A small contrastive image-text model, trained from scratch.
Model: encoder layers 12, text encoder layers 6, text encoder norm rmsnorm.
Training: adamw at rate 0.0018, 12100 steps, batches of 512.
Data: 203450 training examples, 30.5 epochs.
Rows from block 3 of the image encoder of a small contrastive image-text model, named by matrix and row number. Rows with one number within an expert belong to one neuron, the router's apart. Each number is 500 + 50 x the weight over its row's rms, rounded and kept within 0 to 999. All counts start at 0. Numbers have three digits each.
After each expert's rows are labels from the 100 images, of 14848, where the router gives the expert most weight on average: "responds to" is what is common among them; "peak at" is the part of the image that holds the peak. Only what is clearly more common there than usual is listed. The data: small charts drawn from random numbers.
# router: router (encoder.blocks.3.mlp.router.weight, 32x192), inputs 0-63
# up: expert up (encoder.blocks.3.mlp.up, 32x192x192), inputs 0-63
# down: expert down (encoder.blocks.3.mlp.down, 32x192x192, transposed), outputs 0-63

# expert 1
router.1:569513527499450558495414542587431543466496474406519514544509561534489503461536559526461589512509516447474522527553580494379580462521584421489403428502516596523569546433499566532514550470552528
up.0:468456429558408570526507498595443549525450499401491536479529539517562466448493479528437524455526413555481459403460550514445525525522560488534485561462521588559563457465477514379520467583511531
down.0:465458467543468551498484498542423504478556428559408518490563545431461546362499548512454492375355510562485547483526425513559564528467498426492483470507512496434523383412515488442498483580498528
responds to: dark theme
peak at: bottom left; bottom centre

# expert 9
router.9:521484453493458429568405531512488463506483496580485516596542572480543524482445441551546485453566611499457455527519463510500526452535490537529566546541515425473496454511486571464508468430558543
up.0:447511562538490547461542443411475574573438502515507499461488446467387563479496528474427537571519496514465443512523551537469486452417537438575504507562533490489528540519612413571542496529520542
down.0:467444475474486469399545475413544438503479517545519498546486446584517450469505498533512536520526481515507536553590488511439513467420470483489548395508521518434464476602571480529517507492457551
responds to: pie chart; stacked bars
peak at: top left; bottom left

# expert 13
router.13:452490465571512508504526477476558418518422491503497517558494497502558469465510570490443476526555566504496470491501613509376490503550482527536571539587571406480485475473428436534500547448536504
up.0:485444482538516537520461518532596550518510545551454544487519463600474596465545474433521469523414449434538445459556512557534460585445542487359524497497572469431557451489428524505545545522508406
down.0:468473435429562398444554532514546473533507483579482478450520504570523533548435582560446568457428519463519591517465455570484479525542499442524445383536510525567456541493434493480496565495490400
responds to: horizontal bar chart; items: seven
peak at: bottom left; middle left

# expert 15
router.15:478514501474465497532521473554406487567534485538415519502537470446565538462505443485552529500434478473532451395487429610598455591458479546470561535485484491438458448537434429399503425505523420
up.0:492565588429517495522548481367496461549535526528461369529535412397501565558515476500510512585475596503548525455528441507543480483519431493449492446502496577511468527509478486518459502456528435
down.0:433444473475519482435560531467588498450459535465509384494495528491522505508487620554427611506450436484524571503625542534469534420501519514514522425526498523546530488562546473490509479474476489
responds to: bubble chart
peak at: bottom right; bottom centre

# expert 25
router.25:492482422506530491512469474497475431531491593559509517523485493488543491451447480482549541564592572474485382455529555524550479410504444492510421566510557493535543509495516390499572407477551453
up.0:499432501539510517536490532487568559583491551531541454467443549593525484509473521379525511560518516609465379464561604565534538486503516524448496587585564490492597478496428461469477416418510476
down.0:411453504426544494489511528368541474550581458446528488488505572469483558538520501462479460529466369499523443458499467488519515578535432556459454498520493524513442502601427486479516401645552459
responds to: heat grid; items: three
peak at: middle right

# expert 5
router.5:557517449421508418497512585584538556466539434422455532505553530483585516541522511564509524505479437564485476498499444546538467439485458519511491473435484463477506519573383542415439490536424534
up.0:524432453487563504469536524523556525406489480465447463462559520527503422504570514545479532510389462493547530464548510495468564473548513465504443454497480434484633528465436440506502502436477484
down.0:460545504499523508574431544549412535519449537499503593481491499457530485421519475491410518549646449476585475590482540514463542499490485468460369480450429558571432506411534455446516550575564446
responds to: lollipop chart; dip in the middle; items: six; trend: falling
peak at: bottom left; middle left

# expert 8
router.8:396471593441488479475558403430502483563493589573449530452457476458463489461407451501479525516539555458458469502467428458466552420484512460526559514615493465497407489447592458523563478483598432
up.0:436438604484478472510551454543437505559481575513406600544492509479534455444449498458543452499468527567505443422529451472563474443500501493485492519519573503442497419434478422363530388630599440
down.0:473558438544558483529490499501518447483544406489556490564461433502543499520495513526389477538545588471487588491612557470502388537524494510517486475512510459516424502555481546506409627529471475
responds to: lollipop chart; items: seven; dip in the middle
peak at: middle right

# expert 19
router.19:403482475524512466499528500490501440527509549524520435594482558508582490522486576464475391535546593512567497526499512444551448457602433487538568526545567509536563424569494521481536475430559541
up.0:412482446552495532497553459492515453494499581507558484525440531512499450479499618453510444555522520423575447510544523410522478496524467455468589542577532468451562437529489441530555487498524534
down.0:507448559516531474470523578438537566441486539488448475473491498482538574544468374550605523445486456503578503459505511502414514445510494476489601582514431473524583505425527479503437480478469525
responds to: dark theme; area chart; pie chart
peak at: centre

# expert 4
router.4:443572550428518522457454454443435397443534555529463537520481481444527520456499529507550438511571607407546494488481372447451457466548490442545525485546522477515437555543485445545511523457594471
up.0:478566576436509512435508445437484420432531519532460497500502484415497487475544570511571445533523545438595549451499380399505435493567467521484522482544547487501408558579471456517520531449552503
down.0:487507552502501566512582511525453447436478429488477591554572524442478487502537533544489512557441456481492549504543411507557500522458448510467483467443480482477463527580522460470435542523476534
responds to: peak in the middle
peak at: middle left; bottom left

# expert 21
router.21:524458480519479466506499517440588507425424489497495516455482453576476504568510509477501405442488442576477491527482504526508493548504507516494586535470408462558469524556446518558393588459378521
up.0:399516533570519613492487426485549453525476570468548449476508494563433436504528489424514481501456508469580535514602516437427463570498479568539467505524507562463626537417523415594530489471533463
down.0:470399515491454508438448410508590482465474539547478365448477480462500516464519509504485463484435415419557510561503512454454606500521563559435593516632537503461483571514476425490569538528504607
responds to: heat grid
peak at: bottom centre

# expert 31
router.31:415383479538417552480508460526523560595386460444458512510513446488541561474423420532472496425553454572476398447468518541464453432508573517544596586457497488579522451507577473421457448501524547
up.0:432460413458502521433560475511591488525525537536464504439464466482616449495508477538537419519511565491567399410449432489515527435554552515545536555546613418488449500535477560462521458456471463
down.0:519433455462428417506430500497569544524470475529499556521520477494475543546542486558460463523571444581505587549536467528405524504492487522456610499510450554523510438586493572514501525534420558
responds to: heat grid
peak at: bottom left; bottom centre

# expert 27
router.27:468545490502546527420518502471558453459488568485586526533531499425396459470556493480516526510510559440471594608510481407447493394535455476538448457481501547481555567500569501615622524529460482
up.0:568541500569511450369385503508483433476513523531578578544487552498513468455504524471585480472472602546434525507458524444567410472498533491543454514489519526425528534490443517478500512575467586
down.0:458486531506521494546498482518390579565443440476521626548481505561512398537541435508463495536510421478455565526488578531509502457537548517523455509504502533566443513419528504496444511562513479
responds to: horizontal bar chart
peak at: bottom left

# expert 2
router.2:385453493493442540462512470471467493509514519548508509580491495483480493463456531587543569478594609545500406511453492428452455440533489453547439454450512564530526566511594410533504446530572535
up.0:447552481414459512545432516490476493463521491529504513532441507486582500524498518493519469559517532499468528404473498466436410519536470474396454528527505452492543370409491504436504510516586346
down.0:461452494602560511533571461438563512477405599475534477533470497497435474559485478479585446472409437454614499514557534599495467531514420544566489472529578511507558446528475391489518472441498502
responds to: dark theme; bar chart; stacked bars; items: seven
peak at: bottom centre

# expert 3
router.3:479547427474529559552445542498463538513497528531556494581468467456504579466496551531539568467615593478469410477483511473487464431416520439522421531415545546517532519415567476567539500557506429
up.0:458450579453463471591591498461569549508501478508392535443506414508482505439486491552531474497468411500543548483559424607468523545504414553506565487560506457464499562539403449456435581517460477
down.0:413502583519529495522582551423564615510515527500484500440575496464561507526466398528482505548571463401529433521478502453446539452522542570487542564520518517555421504471479497437570515491481476
responds to: heat grid
peak at: bottom right

# expert 17
router.17:608482485539510508557432590504547451445460406471576467503526502502464461515566497476509467512454461522571556568551498529486515568509409550491424519398502563445536521604449517556439542525395563
up.0:513461500576450548542487491508493462482539439432411455538590465502521472441504530479511460554420558558509513447504497519468470519509470454505434470458577591443550449507431559430488491458518590
down.0:530425534508420562630558456478463433539418418455494467526488406558498521485509548453480484530455471477510458462549548523503549534536484496477428441488567497452464518454479434531496488541537503
responds to: dark theme; lollipop chart
peak at: bottom left; middle left

# expert 20
router.20:451515465479504507521462496492462493530489592556504496542504487485498533490433425516548560499583600479526380487545511517446466461465482454528400538459518557527491491459561467513501427530519460
up.0:539544376512572439479498509541563513496538523577447431553502558577502595463408442523560499477501520520494532410528527516563419505558490381504466464449472570569557493451423572432555460504493466
down.0:436422539556533592581512472481443521503480568440511448490466510523544502486525470453555434528497503502514438483498504485553450528483556487514534622461535518432575520507513414553529524458569554
responds to: heat grid; items: three
peak at: top right